{
  "vocab_size": 32,
  "loss": "softmax",
  "encoder_norm": "batchnorm",
  "encoder_kernel_size": 3,
  "encoder_stem": "single",
  "text_encoder_inner_norm": false,
  "orthogonalizer": "newton_schulz_5",
  "epochs": 22.8
}
Rows from block 3 of the text encoder, named by matrix and row number. Rows with one number belong to one attention dimension. Each number is 128 + 32 x the weight over its row's rms, rounded and kept within 0 to 255. All counts start at 0. Numbers have three digits each. After the name is the row's rms in percent of the matrix's.
# q: attention query, key and value (stacked) (text_encoder.blocks.3.attn.qkv.weight, 384x128, the q third), inputs 0-127
# k: attention query, key and value (stacked) (text_encoder.blocks.3.attn.qkv.weight, 384x128, the k third), inputs 0-127
q.5 097:105117156104079177105118177130063124089166093117113131133065141135138117179143108120146079066090117074119185178153138185089164131203129144104120130075150105083097054100141082093157115138124147139151180129149123127149119156139096126180136073130094154186092109202165125130108159104149096142134170150171215133159096159103156145161140123168134091182138163141133158111139136149127130147140
q.6 100:110149118141145118171173121130126083111153167104116147132090181138147119109082198129190105147123108174075178111134105152126205091177138134174105004146076134150102085145154124165114176162076138117098106179111161101109186143154171115101148124102144117170172068088142141088120140096169142143149137111117129089182117056159119089123131127130120140093153100139112141135091108117145122112074
q.7 115:078179152105116133060135108062113149129123179144126178169098166196065152174142131122099093126122142115137191165168151126077130118084160105141122136139094132118102098145152105082140163143173140118100103112083166127139104179129146116115060167149124132117114079136143126121123202182164111143118244116100144127101139094166165084144114060120083144097174104147118149082109151133124105155115
q.8 107:081119150184144028183141154161147116152109191081163093102104121152110137102141104085163110178096159172156077165170196148087180143120083114158177179152092172135185140109151172118102121132114139163131141129147110182114156132108123174130153145136135140141091079176145100143133173143149138142150179095172165134149100124098161103181131094197140096122172100141170141096120099097113099112141
q.9 103:121085135169146103167161090120109103143080151153148107163117074108114083107119179125140132123195134129119132169131144083123090133096161138164149160152170138176116130110132112150082139164170087065099123166086145095146111114110145122116137111139111122071127136095111053144085168127115118108151189113094186190058171033116144125150104148079136082129145106082087174093083201154146143140117
q.10 098:158108123157093115119041133172150067133119112123147078089138132185168137148156123129123095110099101182139106096063150154205129119072126130060126125094124093124164160101141113126094083144107130157156140060142105107185139080141140147092157116082128199085087099121153117166136138125148088108119099138113152155163096123082130180111103096113076124185142086144084111128081080173182103091127
q.11 093:131146099125089135119151122114152129072154186165083164103134131160114151127144121099109168081124145145129120134106142069159174112163109135112185147195153143125181123099094125143120082104095148079168081141148099124154148153184127144095179087171130149123108067143135067073165159132115069102060082102193120125122215118097120122160161087130048172101154133108134130110148131115131110118198
q.12 092:154110095166086145136111111137119152125127105127085162104091078101138130091196083137053142169109147130133111169086177115144144137135151139166113121089152081107078142106098105119183140151151087142179123090128133138163131199090088120155143104086088150115139128135119105154141182092124071228128154183177170106147102118157102091134135077167119117169086095147108131064138148047160126125164
q.13 099:166129128142165183136157038143183154113114181111128114095080136202126134155116072051101168141113080082079193077117119143137135115100135133106134132133112092086133105170139105104118162053119099158180089106072115172141152161166174091166099174130166139151152093144104139075151102136116153153163142104140173097168176096143131102078100083114133143068129146116139147142128122100117114151097
q.14 099:141128070081143102140080150129109073091141145153128157081170102118147138094058106108066111118099108138205123109100126076100115150184143195144096159129142122167148058142083147143159124137163164176110124122156139165142100105122136154125158192179106109180101094151031077128134106123139128119106118116192130102155099124155108129103138143148150102120148160138175085085139082095169082173088
q.15 102:162163092153125144103161177121101086108163143092131186114116146076159191127171107130171144111132078086069067161101175119161118146183102163106131139181192174119133127149050126179147146131173110149131135155100170135141175135172079092095155087100126170119107116125142114106112073099097141144140090155128056163065111097172148156189084093099140125133119111110138163121080162136155127118115
q.16 100:130169158123136127108131166101143114079104172078127087190124191167140133152135102161134204112104101164090113144127200169146081159109118069098148155143071100131113121091144187108172093147098121091137111084112120109103184111158122087136084198135149145124127136131097072094154173104101108099061157120137069160114092092151128136122150183098135128129091148140102190116112157049161155134120
q.17 099:107083142138096120135158207158171099116108108151146158091204132146142103096133058105157105131139122159093095118066121129085073088141071136083154098110149146135155157102137131116147156117144067059120132165129092111097091205135138118172126102069097094182161116096157134115105114089133115103193089049121111125097158143108120148142134180085139178172124089131151143154095110187100123105117
q.18 086:133091099109121118168162120079131138135147169129173144135157143159145086154138071087103103157150108108137178121117099214110148133067153121099112086152065091182122189123119076138171162147141150124136130094179103119147158091137099081192111119145139172141095135182061115120172144088126108160144205152158150122162138149112160152155129109077140142174042169109099106117130126103144098199138
q.19 097:166100054145091143104121152064137085145102135105141153176153111072184178116140071201128174122085115126129141094132165092163134179113143136140117083137147176131124123072151093100123071123135164099218119130073103086157134100143119115153198155144122141134180143119161112093129137078113161157133056166111154135105108149113141167086139133168155114121091111128064130134169120182148117124183
q.20 090:112104085126156128147142138066097074130166128050119142117137097166095146119163099145117109133130175080103110072095162072105067090081087146096126127099154119126153098097151132172143090099143127084128133065106125115081090141140152081069122126166115110146110104131130143180173111136177170197149132166088127128145063062120135139166143151189095092101181145140147187132119130145062084146124
q.21 107:126128177160151068127108209068164138156128156121108157083126178156139152066105133147142136117142120153126122163119128199142104127094156154150122092098178137188136172098168145125181158149139072159043090119184108108134145117130085206129117144133164076125122118166125179106153149116115138113087125074139145146145097117064105090137162117122104120102167143083170165125101188161094128138190
q.22 100:109123073081123117114146122084078138164139144094176107110118071151121162118116154185128147098148136145128139158084121115174126139162147144111135126125098142174111124143101091102123091128140156096127101151129116155111113128091183140018147093126113171119103160160132092133156136128102152085160113145086129058106098163192142134165136199086155135193141138227106061133105061090174132152171
q.23 106:160076144071054209169144116154051107092127176077086150081091154175104110165131143061115102132121150135119124134151076121130105114100093156161105109143114118162045146091132103195121107131103124142158116119112176131157152148071124172167118155069143110058102101154091153118155124106141145134095106174115112151127123082142113089177112157069162155090078127142143138097105114137145102124164
q.24 102:162142087119138136129095156116153103153115093131136153146122147105083152085118111189204134122173098130107130150158153162143131155136135124203101107113051114166100114091133175121178096082139169072196100141154095151105114121147132130193145099150086149141129098132117138092153118128097121088173082142102173114159089121083124213101129181143119130104151079133088102105110173120127137040048
q.25 105:128112206050121165183120169140125136111146154160136171105087148179060204090104178111151128161125143160137152109080121135108133160151103158155062110121096194139129096133158144086058131116169159134121115124148113155113071166110090102104155147155114149090072101100127105194109093149132111078148100073157115160122143116081192127139118086174087091157086156138162161127124133136110140137161
q.26 103:114173156116124124035132137104154142088097163137142129140162129146174144109058075099081090122084130099134155173140190179113082165148137113133118185119111146076054118135133101145077111135115112178119107121138133144130088101133082193185130150060124154136161143176111147119112125104069109140144177172111118086083094096082117150100115079141097107130090095143128144180071089152099128120074
q.27 098:131131164123132134123170097177136134117114104152056152155114153100081118067201147183118131095135100109138128119175132125137140125169140187103150073145111112098144112132101083136163166119162139125134132137123156129120159125094135130069203165130146150076114121073143144154181168134070171137184118210120157050131105141124123200068052060152133113112156140098102119120097136141107092086129
q.28 089:120063072143129157078152136100113155102107122118210148044148126146128146145132133109106149121105123127087127133133129107159114091137089191078141101122170094152164124130120173170110107136150099087136137127039123162117155110141080134145133136098153097136098123162048158110108152126138132125112106054208145165074089104090128094131131124201110116093148119181094146170087073089161171148095
q.29 098:166076121156110120083112098094097152133155132091132098144106069126113120100165098142171112120102130152227141161146146129090108061123084109113088148161137124164104188126117133106111150163148165146100212145121099142169178064157131164156152111057094142123074181122151170095154133172151152121143145041115151085085152134129119107140187086134117179083103138145109161103078112117103141110142
k.5 104:100114060082107146184104189168138107120085124176147121108179136150105101091195147073089140167122119126108157089117126131139155132086145120194129134128121129131114158105076111089129129059098141168174133097148151171109148137101070102160167174123036102133080151150106116148108122200123129142152120145119089079170109130078143116120164163075098109119112096145170137109173100160061122142076
k.6 095:174102142159108146175091197110054042111065146177092166145137092110195122129116118161085127106097110118157090126228114100179085149137083071143085098137086156130100081131106129112139120120113101168143038150164121132120186135123109137103120158106130116146066148114127132121127159108101111131109138158151123161097149118107129116136183126091077106151187125148152111120151137098143114075092
k.7 112:133101106140079082157134157115082134169121109099139111081120080130115118080112140119110148097089133140182117143094128033125157199136057126117149125148107189129142167086061131196096118145151140135094103127164113162178157071136139184126155146124135062124140150160106154122149075143140145111151125129181165066113116077129148142128128132165098113142122169095107174102128111134150141245136
k.8 096:110106103079155149152063137116065096093131158088152124121167116162179046178090114088117186113117121156184187128077190121204140138160162160112127091125137112102135086121145076123145148136102115130187131063137165102140105106120132098144140142128113086181134113132163127157113150179161098122092176051130128073152179101126168180130150142082125128130116163191148112104133142107123101139099
k.9 101:139088135105084153094198217159189145173103185150162175188125106136141124096151203150098166108106122170141113144128205160126145086110156174154174103154180111156147117143087136151092159139133141197131083108159126130114106159135066122132100128155139160118125139087100149160128161144110166115159130142123138105120134115125116107111126135142133132092119045139135107083207091110070126183173
k.10 101:135178140110129188111140123145132140123122040134082157090085175181108123098117146110093040139152100078156127112172137135120118127082173153155148173161094161124087175103195087076089124114079161110099161118110105134135094142151119143115106152109161089086050201118151118076153140102136148111142116128174110147104080152133150170121114142167138136089136118112174096166153168069100096175106
k.11 102:037149130091146070091172142111136112108126199144089181115088119121208134131113183160134127111181172125096102149190076150067079132111112111132103165107144132150133121161170182138129077105151075120078175107101146121187151109118140103152117097107077122179116101120158178128100126115071146173134136132218132112181124101141124116070118154104108151148158118110108152088127150118156124126111
k.12 099:175128168097135136145163094164149133104123137138077142165111120049127044149116179133096167112114134028111160131138136101116129146098133134126149128147176150121143089170126127163126088187153196177045160159145120130103142145155195120148125076163148169145178114135135154137123119144127122143164178071129132090163162111088080185120172102144115147101146172117124116079147110097164085185143
k.13 103:120086140121118135150105172113091130119103188140091192079125206203175170206144111154150124114126172181125107168143133167117144114182110085090152062095140131111172116108134121148145083159202059087142131136089122123131174130098116112123170103141150154122141133128172134109140108163134172134112117123168180117112076148108131164116073162169128173139088095123146100091101078109146161173083
k.14 102:089124121105146130127113111120180154137132163104153076138139136125133161098137156097117082099125054131151103164085160122072134140110145187165088118085188154141117090108169074110173146151106155175103187084127167136137104103092084108094103135138134120088126138134148150175172096144116144116152062132222121114101144116072121088131158206122146143110139169198128109086113175067109163083171
k.15 109:171150175121099159161154137079149102149134097150065125129142151071110117126153208121064100166098171135101068087118131115168102137162184117121139134112146104138153146125132117144151081105085124187130115168142131116134103168163167079103152095140106090131078137126129158121080107082121166138115135155088140172068106122133119069173081087139090126097122123178119130118138150090047071098037
k.16 104:116099151157172112136131140124152113164082145112143103131101119149033094158170119106106063131167127139071165106096157138119184116108127111101204174114093115056134143081157123099123116128151057171123143054094146131136122150106151113104140037130084108134097126092111171158113140104085158095157113119106140128189179128152089167166194176138131158112134168148121172109192125132110156121118
k.17 090:106122143129154090109157108104092122147074164161170126104135093105076100148061126167145124137124111122077129116184148143075125111077144176082100108139083137137129072089118090128099166133098123136150130157121117109142076111100101081088118139136080095102115133093050116136136125127083119159134154106098161194147135180133131217126124144196138052083161203109060105101090109097110123100145
k.18 095:137114164112125100133132138133123119071123114107107140110167177141128135093143155073099158131103079095115184166142180117141102217118112144099110111110114106120183103117134134133148075215130091123146135079111124085068116144148134114148104121127106111147121069152152096164146107174140128121124135121100137187111216196172099029128148186068166126114160155156130130144125186141175183114149
k.19 100:123132194106122151106139154153096199114093130127102095159086128079155204112191113062088110134178225086165131121125141134133106115138139100098136119158158140139117090131185169082147109145125119167142155112090139099112132114086176077124077067119141102121119117148174142072110178092177140123158177097081182120146154151137147167117079107107094094154134119149083174120094170143110138109169
k.20 108:150111101103130159106142109158099167121148118121085123134089084125137121130111085175170137173113135209105109164174137090093113132158178132167092091126149085085085130124084106176134158145133129129172158116159143182116097189090139059120097130079161110176134105107106136155158119122115075115116062175185101140085165105166127141140094136110036145169140176185147155085098128140197098131137
k.21 091:147113115092102149113081078148163132148181131159210123094201100059137133114073123134183156138123193113123140104110132084109088128126095117053149146103119103143105090150089092104116167169167141099177160100164134125109119183180169194193116091129111132174154077114093135211117102104118086126103135089132128124134132101150100067137134134147125138187106123150117068135154140120121116146086
k.22 096:110171100099122159145158150123175094095126064135117113199053110104088091162126100133074129072100176122148179135087125125112110109152115077172127174111168142172145143079168159181116152163098141156166103133125152168113179105169133097164084105119093145088103119196071109167105132146144163127169099130126079151111127144129166119105087185089053171126141138084090123076103128134161107109123
k.23 096:059107155129112190189064120117122180129111138122100173141151138106135122108167120113125111134108202104095113141168200076130141150112094141186164121160112097127154162149116148128130160123138086126126071129142103108071124122105179127192105152078132120117139120160142097118166104146052153081144136096170163129115099161092129159096142088109075100125135137071142167181209057117102162091115
k.24 108:089181082098094129129189132114144123151127158123144121128155053153129125090186153148137125152120162110120163105125140138135103088164144098066101142110112099143151162114178153110176118155132136110120119065145135112110196134137115107119139103193131061184146109109079100141205082157161162090138072128097089098124076146115205107145144134157116186144171132097076159129036131112163143116163
k.25 112:161155153144109122133100135141137098146138134181105101176150092158075172159078165077152181047131127193084089151143158139109077134130141171139100096083137131093107068138100140090080149106210125086100112110215115109129115072099143107092133129160144136118136114154148110125151121101092114072119094144113145097132202115138129096065116128142118109096076099132169154136145171125050097104112
k.26 097:143129104126197184142079179134109118082143103133061106121128136128161117116124085123130118123094191101072116136138111147141091041146131157163085193073105147051117090147170130126152116131108145102089193079134100081083075105138087111149158099155087138141117136111095127177160066193121142111094140159121113113135183164163151117148171151166104144150152073130119128093142166134157126169092
k.27 094:090130080111196208143140137196126122088203186107160100124141095149178131089160131114163124150112152139131163113093077129190155181098145164183082133098149119207126165129136141106150117098082122107105137122117129108109148082173119121089116133207109118135141142148139160101148168155112115100147080064129065147106087126127150097135122155119108116146171113165071130092167124137087133063156
k.28 098:116142110081135114113093119145086120208110048114140153149110068170172129107108095103102150124139135128153152117099127170131109093061149118135063110153089118167202145159141100117118121157131221150110138142123125098161109145136181178133130110079054104108076173113093123107108130157118149142147092131114060138138154040115103149147105154147138172216146121123142171141133122133112148176099
k.29 093:139182106105117138155186136136161044052134093091172101125105112116141127145141104135119111075093130149137083102129091131151109155134115093123139224150153187134108141111065119137129140097177098155143141143085129071131151076152130109173164117144103125120080111174145063126190157115150140127125101166174149141145162068142117152079097124174083060124132126071098085149122085094144135113076